config.toml
arch = "unet"
hop_length = 160
objective = "flow_matching"
logit_normal_time = true
weight_standardization = false
blocks_per_level = 2
scale_shift_norm = false
max_grad_norm = 0.5
batch_size = 256
Rows from block 6, named by matrix and row number. Rows with one number belong to one channel. Each number is 500 + 50 x the weight over its row's rms, rounded and kept within 0 to 999. All counts start at 0. Numbers have three digits each. After the name is the row's rms in percent of the matrix's.
# convs0: first 3x3 conv (model.mid.0.convs.0.weight, 192x192x3x3), inputs 100-109, a 3x3 kernel for each
# convs1: second 3x3 conv (model.mid.0.convs.1.weight, 192x192x3x3, transposed), outputs 100-109, a 3x3 kernel for each
convs0.52 097:599590492490526476502552505484535466470538483473523460599626566587571497511561535547552491485463494517538537483543534528567537446514439525510436518536468547607489568625579484528476486556522506544529503557511470537497405500488454505456520578545513536536488491466587585546
convs1.52 092:493488469488478486527504472463454381595581533480454452449404418511436447486474519486534559560524468520497518515558612520507494439483499494560533421465448509465456451413458565545570458446482474424450501491532466440468506498543474411414482495565360477444524519448481576559
convs0.53 098:508489462461421469453467538569447431532493515486509520507426429509462473503471467476467425593458468477461489490462415597462390475481509567520426523515498466472570536452423519463522529513495566483456579482441487484496473498514519441454558477439486493500467490511491431411
convs1.53 117:497506529376516622529528483535516474413490510582500393530496450502490495577502455511514532554561520488506475516530491579503373517504455522506494445534566505466506527524520544488484577515418495487496599524401535494443520490437496497450477465490498491443447522591505498495
convs0.54 102:484475436475419427495477476526476502482469486477475473499513533520493523509437470463469448613456417561574579565543512571520473501492509488499470590531463459466519539501469554547554407467478523480472536502500495494496510573567487454446469504497533482453407426488500510486
convs1.54 099:490501489456527559510504509492511485447505555504485453497526518437507596482452512481465461580528432467487413527545544581482409505478433504547519469445383519478524515563547527537551480477434524547576556550518483490459534525528506519539494502508574538506498549593477460419
convs0.55 098:470463471521486477503506470439482504523507492510516517478534509445451549502464535495533517511465457541506479546512465358463625516492536547538470503484534497483487507540529475541555499517560486510547433496579492499537546514493426510574447477554527448437432470493480496524
convs1.55 103:531516539602515406463506517485517519563474436409518516457528524541554498456493500523524494515513461477509511460535561325509616554530454505512505503467461528545493446513524489542596428488500532575544422538596502490476423511544506530519469446445530521531542457407454493494
convs0.56 106:462491460519521514499481505501499520552519519484481509549439403425480519449426543388482540357438533542489405431476528452497537558492472374457583517529475521506447491474473540511456490489553431458480493501507503496510472468435466508556457502564502518504511493518459517493
convs1.56 104:519491489564512404513502433520566521552507466470515495466515554487497475511508421562534509368540577479542581445493476357450493481555598488543495453452446387478548467529517507510474469557557454494505457475480501533555432441418460518557511505509458446511480469403509517533
convs0.57 095:467477467460407456499497522565487458574464445461494536609487443597534443464481503512517463417466493516472501507513496612496409536489486487515498523509402499446556533489442496411431486423465559513494590467416470493530467501556533468508579491398505498518483465474539500479
convs1.57 114:486510499430492532502500470427520510565535478606522453458480519616492407566515466488476520460583582488497446498533509587512399516530493521540479418542551451452519575531487567514494582533473442513599625504366536508467591505449447523547500492492526487428408504611477456474
convs0.58 098:431487466468499497511524525465517534532537541488494507448532483481472424476521517465445438354471555459526521502538528398454585503475454514505508446466575581599448501504534427472492578503461430513563479536566548504472522500472444527601568537513476494471540510503511498464
convs1.58 094:495491523572515405464505503525544515545517431447544568439487506555530438444470488425514590510544563501521528508544559377548653516557524497522508404478549503503400510519406483547561436498535577536466439517544449491519458479484454496504533494493482489518543515479510498531
convs0.59 108:529485516571524515508501503499530524437510561486518519509512493541477462478498517552521434501446508376441559489484450379437537422472507519516449422457664496531485509517544422481569466488464500527546437503584474489502424468518493515514570504418491476515500490511490473496
convs1.59 110:510511553483477474550490446460495523495528517468498464432500515541511451543515487461554604648522420510513489528565578465571597519541492508500505434468573527518483472532503504558577468475454455505476459545576447469484488453441498478429496517543529528505547513476470480513
convs0.60 103:561596573506536516559587539520557548439485515458454434576606512410465504443477407528558576450475453537559430515554502497523477473500439482525534484490535509521460534531518479507514510503420563595556484514499459449395577545514476475430455443395535490465563516480478497508
convs1.60 089:497509523444504539484473515547521497409543578507531506464452502497552629443398464399468524537493521405423442523527512466463459458451458587586515430468449467497553465484493517539601435414471575538478509535529504462466544542578577528532446434450457521565549521495473449446
convs0.61 102:487497458517564584577572541453494541536505492508503479482486520511502505515483494472469502353433560500437377535549563420457561497439409463497559486476486505505433474486534518481466549505526502541584466498523512502495553512484475492539515556614543532516491486490460513540
convs1.61 095:513514507526468365462515496515507496569489417455557579511524525566524422443472444513522495390520589549536546511547575384503557475504491518492464401437419449522540478482449510525489406497511503499483460515525465487469435484479450486525565535495497508577550534469493505531
convs0.62 103:519582602510521470520527482489501517462449496458446439438446484403441466449478447450456464459482457526525447497455434414427494469442480436454462554517592467421420476450476532546564451441443483496485442468516490466463552520523513504453401406402541503507523510471351357385
convs1.62 104:481489492528512452462486504599619576507542512467575595526596625522532520475494585522521500470524578436447471503531509333404475512473463530512513497547519501510545487530500403467495396414479630615553389494530506470501533564583527530523624585530557540580527491488499444501
convs0.63 112:415430447465466485411415424540526525512502531512529538476509488470484486449435444499500475438441473466421443596599576487471482477488490505503490464447492453464483506542547525526545506487497564555559515499512511514522531523543496497522445454458482461473505479464429435421
convs1.63 112:624610622492493478463476461542549546493498483414445447493489475519506467495491502500554583433459446466462486517562591501492481489470446583573621461462494518523502540530549500521507355373357577571548522522507441438455505498492508525550469485531501501516558555565484518539
convs0.64 095:429465529546571560521581556461460467428520555470516501429480486497494464470535494489515458536525547438490623541546495420500580445519533443441373394459617490570464567568561422512522483547515527559567386494566493524517518537576453483439586620580504499477574544535582560558
convs1.64 089:577529530526487426504520475515519527420492474490570560473533547498498459518498468522510571532486343498519451468520589341490529504542468537533536482597617537565521445492496515586558457488518444490518450563613500538512435424417491460435444442446524501511573539467489480529
convs0.65 108:499490501503509497500512521506513521446508522463481482507486458435525599453446563450517519449476585497519489480493518448522608476503525461493520445458546508459440475491495438468498518522547490507516422507565467507546537513459541485474521476522499480478491464492494484477
convs1.65 104:524510502479510522477503506481510555463529593511546454480540595450548605511480423480518520529497439543530541488549568395534570443502510578548516546505450466526580426528552438530582469497477494542599384524592491499440517525521581529444518497495467517538546492412485487537
convs0.66 094:530496470511418379561535542450478481537485448490508477505550573548469438500555542463468489485510522528492541476477427480497504483502492437427402437470435549533500530477467500458415490539499554539538560540507473505489460463452440495512523541519540513508463509535496472478
convs1.66 090:419438458548506487473501495493477494620528463451488452415375370513476466416447454491471469541521471484521548604606597497530523496459457513543552491461476547561533449456448502486495435454421461466516534493483477441413492471477467499541525508501515488468408465485482488502
convs0.67 090:466450462433432413429432426482456502497481464562568561531520498420414440546565528403431404521510499538569566513501515454456476517506492504448530514477471555568563451421430486503501522519508392422398524544537531537516541510508545508476442457446514503504491499520570587534
convs1.67 096:531496531477485497468450483448486452439502498479469455560610585485527553486514489548520529506533563467470471401429389464540510522559517402439456522563528598608584490519462462476498485495503520557512444486465593629608486487486504488531437424442464418411525530539506446463
convs0.68 109:443502484463457455501534541473506514410485563554496466490484526407454530472492506556564490434445504438497569436461510465518578524509502532520526433443638616550388511491506390460549596503394464502553412494574568496439491517506486441399516468441495499475587487459473475492
convs1.68 109:475499503493526526490465455503478514389493574525558502482500538419495525476483479416528551613565502497482479519492522428516532421524530499496443554554585490482485478509442436564579451490531550518487373500552455523512507519531562517448500502529427460502643537459485453442
convs0.69 102:505529514505506505579571579452454437512516498532530529407417406567574563502507520532547546476491469568555530531526523484486490513499519601611597629600591486536516470474470467481505449453459512517526379403397519519516513505501492480493496518518534530535417423445394432416
convs1.69 117:522531539440457443511519495499503498526534520506506483503511503529526550441451446497511535440429414518520517423438425544540522447442440553550532503548516454462462505507491615614621514545561472484477504505498521518542425451451510502527409408356545553539520513519530528545
convs0.70 100:442465444459487470506487467410393383528514498520515505426405392563540519473450420465463473375402390531555523401398359537499476529524535523518486487508457568557547399406399455452428503495504429445423533510480503509499534535522522530525558544501512516468545570582450473469
convs1.70 099:449415467476458453448449459564564550544511468492458447570594563582531482482523487505534571534583578512501519565577575540519500546560555445482535452448477437461453538533513493487502510488457511525534565521487580564565450424398516501524585567551464454499465496525468446412
convs0.71 090:513521490439470480432458469475496456520513469526558512459506540572540499569551529544540486407447453427502479478465437503510486498502469543495454441492460553602483514570565553535494572577544478491484553531487566591550455460430488533554551540526417451487535557490437451411
convs1.71 091:426458455487481492475478476498517499597569490476500533408399410544500444498536545492531550537500466515543568517537515499528491494541535456594605458532583468472455534500493552525508399409467534491502572516456464488510440420422431434481597588620510521512462425425506529519
convs0.72 089:455451451462444418434463456499488505499493463508525513404422381459476451565535514433404428502454447521494534509481532426403413488452483587536544478437369561567554481509492445492492535527515458474477486508500513503505497473456538513518518487502522504543450443453519492453
convs1.72 097:366353376489492508458465480392454449491498515429446444500520466497503516489498481525498481546547558521541548525593545481527501463528528401466514520490405544568553486484473466418429455429472532571581472479517464494501541513483529555567601593568560499455601597578473495527
convs0.73 107:452455448522433542492465531451422429552438455521462477476414410500470451400405440431392418457468481544476426498438472570447411477371386423427496582504402485430387441397403508444460460423503497484467527447428518472472460418401512463490462463436523512491473434455471496486
convs1.73 112:474466490434499532497454488509489465519495453492484462564557526539560523533550525491471459355423436569593553509495416566485376491489527484526525521530504480520562477477421419402358400431449528530460552499401540559534537559493580636598606598549499512551430490537517511506
convs0.74 107:394320370496412461427418455460412458556522541460428467431376424497449492474414484406401393392406375487460461559507531560513530529455487545522523520510502505449452430379412585551582520491529452431419553496508486449472377349379529513519473422433420388403480484490447418459
convs1.74 130:524469523513484494504447458476498486519495490498505510521565519485498490543555575521494502454466451539516492496517463487486451484459474522502487602584642511461440454501464381403415378388422498546468477480476500521509490524496476521495584608579459395446511489513489427484
convs0.75 097:516513516459438493502499519524498491437476527478516559502508530448476546513485538515498476631518492416485621547568520482504530454468569566562501502426551530523600464458497481456527474481535530526543456519570433480526452436453575510463460429433532479462523520539541495492
convs1.75 096:473484468414496498473493498432471527381516580488499473438520493392487558562508507465502516634511394509506496450494512509543511520502460517508512519501423489520486469576582474560526453450467480513508416500543486466444559578542595545447533546553536515452554510485527502498
convs0.76 094:588575585510512517529552524487456479495479485427456443642625632540522515511517513583613622457462468462457444490495518459461480503527508508505528494444469524484482561556570496490500488529516606594604502494499476494486438469494462433458494497504559546546508502500534470475
convs1.76 105:418405425513504499496496485405446442550570549565554558462458459579579573441446458559534526474487479507512503523556535502518499430416437484504490426423433485474511431438440501544541540543546459481467505524510477482495480477458552564560500553553568566561573557537538534553
convs0.77 096:507478489478449476544539530487516513524524507515555527532541547564559573526531531469439440479491483498503522484506458548591555488544482430393419552533476535614499422477465479527482467525502508551566485525508471487468439416417441456459414427422524499510523555582520543527
convs1.77 095:483468489513524531480462466479446426541543560436442411473439452436433451462450462518522552551513405550574557564587562432457457455506537523537479492487469506561554534517566493453491413438460455452462491459470458496509509488475542549541639642663441481489485516473487479473
convs0.78 101:553517525584500513570533466465494496421497543468499512482532503453484525517488515538562479598459360473494539561486449432469561412479574546563428465454551477501607477431440421472558331445554533514510402500596446482517460440494503483477370437451612523512582505521471467477
convs1.78 099:520495467529495434473491497461469484449548594450518536434509526441492537473454482565546537648519351443520523432520589440528527514514484513486508537502449478490468393523596439534544486479493479510514395554635500507495507566614581562469510537533528529511597488334449450453
convs0.79 104:464410424506497479537548528464430428573555540484471484366365415472467483570525566395393382465444415557562511415376404500498497498471482483460477552566569495432458403393383546564564499497531462490490524520515486474485448449466565568566428377425501501505439489470422400378
convs1.79 110:400368375568508495443417425496520484563527520469480477559591555542548534503510492483464452559526464533551569492537506458486456537548546409476495483479518487515488590627584464468485466471465525546509531555566497511516589590597488510477603623606507461504502467465463439478
convs0.80 104:523517546481482505534534516476453459523495517502495484486482543542510541618567557544554500527537554508462493557553548533477501540525483507502530538508518543528474466499524466432476529502458555550561506453463512503483429393424535508493459432420431397394494497497507521515
convs1.80 087:563532564468485502484456490502479492478475471489529555544478436440460423467462480564559541434493522495486449508526482522504460444464464526496469529504546501496528558506492490496471409429470573561492503515488491531510479473428529533467528573557389408476528553590512472450
convs0.81 099:526522524496472473534539561516491525475468458485489483447417421433447461533517500438466478583543536536508563503492439474440394469436434501503478561522462516511569521493490514493448435458457501488499500492484503502491490481475417358371503486477502492505485508524533522535
convs1.81 104:499480497447502543525534559485510493434498509434452429531539478512541594535530528510497486507522525531575541494535452489487458537489464481506543517581495476457499497496460456438430511461445526582580504520482543520508490462436636643661523513502494463433456491530484477466
convs0.82 100:512525469507503428541512495502509485530489471529515498443493490487458476520503472466451503582577544520488499507523560408462541495456473497472463501497594570504457443440426481507541588494460415457489424469526499477464424420452490505528450458500515510540474481472485486476
convs1.82 102:477479517537488439519481461424451422605544483431479494520533495548551491488481490472476455520509458508560574517524537350501597448528530451443391587561519479474435513532500450517539465480570514527454420540578428487528499539531547547556516544564507487498555495456527533502
convs0.83 098:540531508469457483575563569508474468518534527480493447565559555486517554524509530515555571591493488573495492506510515559488443549515495515565568605493394598554505465462472588525514490514524544543537563544514512518487415444502563499487427430450581544533502517552507466434
convs1.83 087:448459415457498520500478456424490499463561603527455426506466436463520573521503450618561460532533455520565529547555493508494460488520520438473514503478445438445498483519521535553495572549520483522521504529520519526525529554516548560519547594598607553474529533503520520492
convs0.84 096:511514498371351388416431452535560526466466470495513502577592572431459473568558531466482511418445453450438450524575535465487473449491480585587525551509516525556559494549526500540506503545509472507497463493476484494474517530505412447470587626625560556569482509530453473508
convs1.84 100:515519502546556571480480475511518510505530518456451415435425406466508546493454455593597574514561550544552524583632612473510540430470481463534497576549513439501463464494453506506530422393393519533537420443428479486498561507473520505555496480500523497474374457505478521480
convs0.85 098:539536510589574557510490460479496489451493485508451454462538543547564536481433458502563541532513477521541523433445408420468490473488471473510503526533543458393358427484475454492474524528516451492518416472501497480477474507480436458437463526539560584574560515459473457470
convs1.85 098:455479472522473449519505519512581526512550521550588616486542588611580577475472458539530589534490363463489468512563568468488500504533529475518488453536560457502538472532520519538529487494534517522464464523554452483543551578643549527523622592575519562656560495432451445451
convs0.86 107:523519547492495466493475467485466447471475456516525524412404391553522514510537525515526524464454435531534537472474459502447477512516499556551552473461469563576578519515538383423425402436426476476455477469459521543519484466462452443414602626581455437419437445428530515487
convs1.86 104:558517511476469464480484495488530495495489469553568559474520482503530506493478464476475454467496496483497522456475481525536533484455452460490487511532611426474467599642590472498474544548560468515489463453439585582561337321288527527507479463458465432451523514530440441444
convs0.87 092:444440481546508513520492499451512524429503537550509499376487522465526589517437481549504473579450421441460517575528474459506606519548582531497398434474610528514491486486466388494581514519534496507496370485595527489493496492474425446507396495603512477465520469442481471482
convs1.87 098:537529501528497452425491505550543479421481537459538548436532555469494534486525586450498542586489359495493493490556601400550543531516456490526521523523540515504428517598616423543597446490516523491444335519587499517509468554636563533469542515501456521543622486360445437457
convs0.88 093:535534517521549538559551544461460455434487514543538537498534511464512552474455462498533543542531485452487512512549566494544570519483475476466476442443489504423379515553536424465494566534538509556566455510550516505497430442459473455425570575549475465476540528494518466458
convs1.88 081:486480472518513495504497459553590601441509545520530471408432400455510518465471452472507489518461352493513514591588554417474493403477477516525584513483495481527538476537525422519510372424425501495473387493528403423423466499504531492449517541586488476470526483438399438462
convs0.89 092:514539542460474482558546537399441423525543547499492497446469419502496533496497494493496516497529528624626607482498472470473442528509516559554513521513475521529512476477477469452464504492505519523517475480472513514508588577584528503476482518471568557560348368361458472423
convs1.89 085:472478505470506516424431426516517514491493494408417387449472459566550575389363402487469480419428418489502493458509494507490479494456458501474460537543500432460429456486471505502527355397408508516531534518506508481464456464457505498507546548546561547544565606618521521526
convs0.90 093:536546545512514517527571540525526522499481478495516500543543525444465454503539525477522494483518497488463485519538517502503499512530525565579539502484454579617535459498492458470451581576550533551558536527524500508493516508516474488490544558529471464462461462456456458456
convs1.90 086:477483487517529525482496487538562541491487448464498467414404385472475452461456497394402437417435410526514500483511509452456416495453450495520541490504530519529481453477462442482440491520527479474459493474479478495492511504500475492484473496523438466460551568579506496529
convs0.91 094:592601592581565572549563568459472470511495478452484475603654615590519504531548538568627624501526566545524497519573543498492501547566530469480447439445440466508498496546534520494464488529520493517495532518517506536516530518525384415417513557546471471484488510505485473473
convs1.91 089:452422422522505492471478481438462464561531479450447451432417410546532507366358351589570527469475456494505506578630625526538534397394408552577531489486527481523521463452462515531501483486507396438466487496481407382406312332335513521534491493501533527512456459434536560566
convs0.92 105:546570586487481469487500497448452458488475476538518524535531510528495511494490502532548515529530510485522535493480468522490503562547580517521516603574568478485490549533525539516512506507520456472459535522520550523524516496511515519525418402357538503496480512525413448437
convs1.92 110:533512523505507504422445461552551547529553545400435435514534501463462479484482504425425439431451467498487479387411396469502501487470465558552561558584615463447428478523460366402399477478488507526499419478492483464471432456462472482486460472468504465499531536590451426449
convs0.93 108:507517507547512533532525531488536543439465499525499451465530520412469587475411476461501544505499494538437379499522561483526533513485506477537581567489501589517460464519501470433479545514533490501500434488537505473459476454460567525471390439470555507502491492497509515473
convs1.93 101:527516474515540510476507502484491479405527620446496486457481482381526622494482524521520475512489451509538561459518509443484454468527559559500448610524406408477488375487558500537548432482529493511510390541614457492498474528567529475403477484520497528537566484380543527523
convs0.94 096:369368364447429440418424456539552546537540535557555561417439406495477513502484493418404406408353367418407403480463468455433440471457456455443433546545518461484464490496454460458444496502508435446409461466457524525520463449451431427419534549521452435420537557580498518506
convs1.94 098:544556553542550553531543549470480481533544556485484465574583541579595594542569565499499466487498507478490498480483471468498487529554539443470486546534512606603544507533515525545562376406410534533527504520520532532530608607586572563572405380386487473427489525526535559576
convs0.95 096:459491484472509496432453483503521496449467473473459472513512427465512506446442436451490522519519568552563536568555521441465446422440450529537519481478454520497481483502481477476466376389399493506488472493476500513500504497452539532464553578551524523524568514446532540536
convs1.95 099:497504524434462498479489487553594552452504515551530489463503508442440447515499479539495474534569598471531555535556511523522490520495496523542486456499541477477480488507497485473481506495503486517466494509480580548546399408410529479452604557553530504511458444450480474449
convs0.96 107:521535559430450419486466472517541526486513480494507509419452435501515481475514500424448444476492530473488523522550511475486495477480500572583547445500486494481529574583584430447419427445423543565552488503495489504496567569540468494454544577581522515510484471463571584610
convs1.96 117:551546544475463467461475475468476484526483478535542556458462461513484520525510519505507488477495488455461480539520552474467520450411408540536538440419474503514515517535548552526548473431472477468493504495524438413420485471477419400381360339359464488528520537511459494494
convs0.97 103:438453425455477462435468451543578553520535522472489487498501491523525507477508494466450451500507529555529540501555548478498487535529537585599557497537486518527503500503468501530506515526508492519496486499480511520522532568555479540515532543529545556556523536514487505493
convs1.97 099:524578555549536541497513473489499488583543521660691669466463478493500503609588543381396385503520500492489487538498500471454451387409461490524527481478490529550581607613628537506505583548556530500524564551562539577599643631651450458468421365368530546531551585560521549543
convs0.98 092:449459425519552572509538554488519478476495486489522515553606524529568560532585545496503508445419407621633623489517494478497483511521516505506499532538524529554525561568544485498490605633600537559532479499482535553554526521519475485481504516482480480480449417390413413393
convs1.98 135:476499513457475476481478471527515508498513522520514513438431417508518518556542573494497470610608584502496497485464463499475499494476495500512526466502475530519506443420429538540546447455480499488508484478508512516530321331296473463464488476498548564540560551557454464478
convs0.99 094:501528521544543530509512511525486485485464466536518532565568538513485482451447435563577589490488462506573545474457455599571555527529539504520555567571516386415455531488482544520507439446474452439427523500463519504510486506512460479498428435402498516500491500502444469452
convs1.99 113:488512537479465447411426434525523518513497470494512508587598607485435431568562555477465488518536570403416407403381392510484493473432430530531546482465485495500532585575562496478495603600580488481503520488446530509502456441425442501535544529530452448470409444497446429402
convs0.100 098:515515484528535537563550560532524507504465481534527523427475458549539466497493507437488472456526588592547554569622592554476417525484465520540527523538495489452467488545548491451402495460476511528509571477426528519518521564555529523537529518511545565520527573610554563553
convs1.100 090:472522528458497554508479466453472445508501460555522484607533503467463452459479464527515488348512516481476510557475445554489428419447413483514552454426446512490553582569540528507499499416375437408381580477387449470446594536534384401389449426446506483504471539585406422390
convs0.101 101:452502498479535534386398399536538518484516511502478484521572550474512474496498463461501458491522474561581596505526511500527536461466469505538500532551525433432403637626607520544540560547516570573565529543538528499510507557574556585571545556517477489457570573571494536471
convs1.101 105:549542537464452437514477478477474437478472472468479491392387386403428432504485506405425451429409400563546569448414474432403458389409452577563598463452496496511504469457485545520525469451463455419414515518564461481496493486502473463454391400428527534527543517504560552560
convs0.102 104:555565589570586559553547518500511510500515510510525516486545532510518508547565515426448424519540552561559602497520490544535534523531559456463449431458452512532522563596582502517509512525503544560547522509503557561560510521520492527474550593565509523524478507468672677664
convs1.102 084:494483474495483484488504527492505506515509495459466483498491479413407382409439466413426436421469455476478497490463502435409435453440438569564567431418493540528530532512522612595593441441469464464473483466498500485481467459458408384360452425468492476493507506475471497516
convs0.103 108:496493502553548544540545550473484477505508484515508515381429429483474457487520476378405409496489485570547596500522501517486475541518525535533533440470444533536558527549560418434417487479475435458442454449436558549555539557562472509479557600536488509486526587573622658618
convs1.103 080:407417383499478484473473472535566523545517531516517523566572500433443434377416418441416397409509494519530551528455472479451465452467473438451504502462517558561525581580556505476501474431463546530521479468496538518540475462459347332304426404427461444443559564577451459468
convs0.104 103:579565579483495518466461462518578565491517514450425436553581611483493477427455456580550524505513516513540508575597600443491528487498500538591528536552572499488459485555558475513529512514480507565556492525542455451423502533536540530497537574580559567558640613577569581580
convs1.104 083:511552535550505469494492450463461455499500549548586604514536587438493522427473521428474501481491456486468464488445492440462492389423462458491468480476557419449414466507567421496556486510512458363377476516608450467504549565630510505482383400421457523567593527481522541492
convs0.105 091:478489516496485510344358378499483487486508502488475487549547548483475471450444448540547574511487538452488519567550562509489500523549566550565530559589553445466483532542543517472446459482496442445433476474467549547561516508475438485477500501434506504498570575564523542545
convs1.105 091:558579591513503513445456444666664621508503512524542534541546536528508494529554532472455474489520529466510520477483464478473485487489504517508495469494543449429424519529519519480477522505531545533539476429408492483494448425417466472489521487488448459442535545550502516519
convs0.106 098:480500465434455473399411421516535506495516492479480491472488484492478451454463461429483480399408416522512505540569523511456434522484518522547487459487477527504551562536503410417432462456460480502471440453423506508506532574532516545523589614562497490446527568562596598584
convs1.106 096:506534527483464469423444452533580546527534542535491490518546528479485498432464463474455447479513512547594598509483471529484483403349384484551577539561624501465478551549543457464443455411417500498493498472475515497532455429434461450454474444454507480470510511508500522515
convs0.107 106:483482510493497473507515504511530534503525518510516519517565566495508486546554542416437432534547562534541577530566549505509507543553561531573539417466434518532529579613604505510491522527511564586577530525514550556559531543555458501465564594571479486472476488473640648668
convs1.107 095:529513504489479486495503508487496500517491482483501525483474445447424417465481491464460441407448429490495527492453478449435450469461472508516513457444497540560554534538528573547534509500532480451455503482495509490482472465487327322293417413443499499512540541518475497526
convs0.108 139:440420419513504505517509523504517509553564559646654648446446464452450465571568570527511509460445457464421425469478481483477480550531531458450445480480479522560548476500506512511500534523529481495503452454453559553549473489494583590582468475463475466469505496479445452434
convs1.108 070:493498474521521511566551547471437452489520551465464440462472471390425417558598576515536513426413362612625597606604564532570539497570540449494485526523594612590597424420407485524498389476456560524522454470499473494463504519507409402389498500528495512471553548509499482489
convs0.109 091:487468467562564546539558537365352329507525519501536508457460490563530544527572547408417454475480507498518504404428466468502486488518523371335344543550549593670614475485540501495494449473455544550576529541524504523512429438449540554544521557541537533539433462472394409401
convs1.109 130:397365364427426417506504491539517513571540546543541531502483492555541553507523536514508509522527529547578561573540531576584567496486471477474504468476470455413422418386402454475479486509505546513525573522547529524510438424427411401423497500502588594563559565586540534570
convs0.110 102:435410437500472480546536541535559557579613605577623592465465505443427457597575613402412451486438491442425430451480464502494501524518522383371364469470480538598550525518518552528548472485498532544557510509517527535527483496494560578577481504498567542526577564561484502483
convs1.110 088:388370382514500472486495502465447458511498488383411433408412436483491476475517511514521514498484443601645624574589556579598576492546528472524499471490559576569561396365364478489477449492499514494495483453481490510502458466479379392424489473473517550512557548534561542555
convs0.111 106:472447467486459453453451438499524531565573566555590574406381405539532570488483509431406389433454448506530538506518524538539538527530551482494512475459474531595466513527516535555583501475460466481487490505521524530513492505539468492466423468480462469504511481430430466468
convs1.111 095:465461462572533515481483460499511511507472493542583576523511514448461441568584559516523529442484493473484496565582582470523563453483487413469499504520518473446473553534537431431438517539569574549593415463513455469448458450469440439462443442490501501502467497488467467450
convs0.112 096:482458459509497531493506478535500507506525521464551506479453423483474549488534519435469492461449478499575508440406386472429394393479426413355366489489475535590569542494512525509535430498473545510514529514492479533489536538538542536525515530495628581582483463457436461435
convs1.112 107:442439468494512530492498468566589564476561549546541518522527555480512539550542485473480485533547514433489482540603544532526480517503469527531517458489517497466495495497550432458449516540499583569565526468431502506447570534551510498507422425431606614592540523561452446472
convs0.113 080:565564547535531552532527526512522506483485476424455437515477488525539533494479489566533566566545539484447405589571572474447460450458448543542537582535583461456421485500522523528549433470472564557565420418423488516507553539549565549546543552549514491493468465468510487465
convs1.113 110:413418431402400420435438456527529487600600604506507495490469484520525536473461449565591584514484475401407399531567553519524519513502506496459433441430397403430452541551556566560578531540525502510516569588602516507498465467478461456454465460447557563580480477490492495493
convs0.114 111:401391388480452457543514519520516504552564549615652629480480506495464463563561590473455478486475510463463473507504493506488486505503506451435453465477476440490446490503505563566550476483498508515508500488482534550544515513511620634625451471445475481468585590590422428397
convs1.114 087:454449460497525536554550537387350396593574581432418408414411425445449438509510473554568565384413392615618609579559541548542518517564547506547520489522590592595607385355355527514498458475471456419456568541526462450411505516492416399398470466473520531490453459463535543531
convs0.115 094:597594609561558552520523518437412401448455453469465496568543563542543535497508504602589600552500498449489461532536533520483471516512508602606636516518511481502488469465483464480510490498515446442454435422423500495503496499510474459464446447435460457475388381387420415395
convs1.115 146:441442457381380399388389402556535534506479474568566562518489501531513525556548544549540545519515517413408417504488494488468474475461453501461474412406397410408408545520539564553566648642627531507525472467483492489490458449453449453459427432433510517525522534561480478473
convs0.116 143:438427424511498486505502509505511503553549541650658652461449458461459467572569576520508515470442447454416424482480486477460474551533534472456459481478464514559548472487480518510504536528532471480486447437433565556557461468468583598595479487473462460461501506507438461433
convs1.116 071:490486490538539525549545532446432449528522547467467423467472474445459460558573544525537520384411375612614600616595561515558533493551523440478485559555573620633640432411407487515504390448438557535529492474498501516471491513503401403411516504526506500446478522533506484489
convs0.117 094:510466465504507512553554566543534545463494479572618599483431422442469537555574576380401414447443516498510525428457472567547552548563565417394393536512463638715662511521563501484500519523517484486488506526535551558539464488490495485464461481456495492495373401414432473478
convs1.117 097:437454450489498518516485461568570559481498501561553498485472485461487514552567524437453457449493485583594574580573547491518511485516482439491507524509465437416480474446453474494489469524505577552556404392406472498462465445469481446433455467492486501467536554569555526514
convs0.118 092:410414421503479488552539537605628610526565581559611553583590581512482515574596603445468510499497579482446484542593589525505534528552533428398368515504512583614530594607607517467474539544527598589602509516523509551524492492486524522505530554523565569560588580558553553528
convs1.118 095:499513513494504502494492489481487492561578568544554554438421430507488471508511513556512488465519501567568558572598594524547556468480487512555568543579596461434497491468437576566521509499475468423471489455435477473464529505520534493504466446457538551494497501510518518498
convs0.119 105:403371377431407434439426428535561584584576581601590567449411462548529569498489488429395383440430366492497492526542538480481478535514514462427424509456419501560436527569579473501550573576569445468489517523518553527507468471459481473494416457456554531494474454450381448455
convs1.119 104:496521534493501524570541532593569486476446438471507521516516512414444422509554519478513509543529477554540530594622575556546534418461483552605608447421434444422454571507486459450428422471498615568531430391415457495502438446493528536548440428457466535561564572587428409375
convs0.120 096:516468457417440490512461462528545541500524518500472456597546519528505512496496503492484531570544530625617611454454503464470481482471495434444470530471465553544495539480453458477470511525520510503511465501502508491495498497457543529523452464494558572556506488469388371363
convs1.120 099:534556542474524515555552524553535478441528549492524526476488453531577614490518505467482518608534506529568577515561528473497506447524575533581570493520492461439471481455415423528536509530534540505462466539560557564585351390375520496499503489491508531557606531534482502509
convs0.121 097:522482482567526502573559556510477497524478474524523514517495501532502504465447436508502510499509486521467443466454467485475502549525535479460516445439435517493467426420432549541560535516479476475461496482500515490500509495520552533540516506492513513512443441454547529529
convs1.121 087:434413440500498518447426447464479451488485458527525524575610579485486479449448409511498494525551584536485497450540504500552505503511513420439455602565536527514543523529467394376377445483490527568531415435438497516508450433457384388434479483461514457465582609635540475481
convs0.122 105:413427431450467500513516518516488502575553561518534520457492473505525532464432451421428463529462458555544503430404403508456429477492499505508514566507481448384400407405425512473512426481511500486466534515491476485482550548496602583561431413394547557515564552583393375368
convs1.122 091:488490493447517552480503549465506497409467486519519443486513506466477516437412373488476495496458405471526563485573521564470345480507493506574495472463524500479516451502486429442448454480457466502440502509469527523470468466460507500443559511490539521518487484485465491529
convs0.123 104:486471449366401422405417450492493500570571561521493475400404408524529526487503505486497502394409438530518516453469476505487472535513546462434432487456386550517504494515520569602604541526509512524550545543531474462452476475459522508506459455442502500516534545560531509522
convs1.123 105:505516528459478502519506514504507498512507483473455464458488441543546529485495484518511495489528585537516496483485438566577552465470431502471487593604531412396434539516484441432406477466486591583597506523473470463470404387347525512548495474450543533496429461520456455445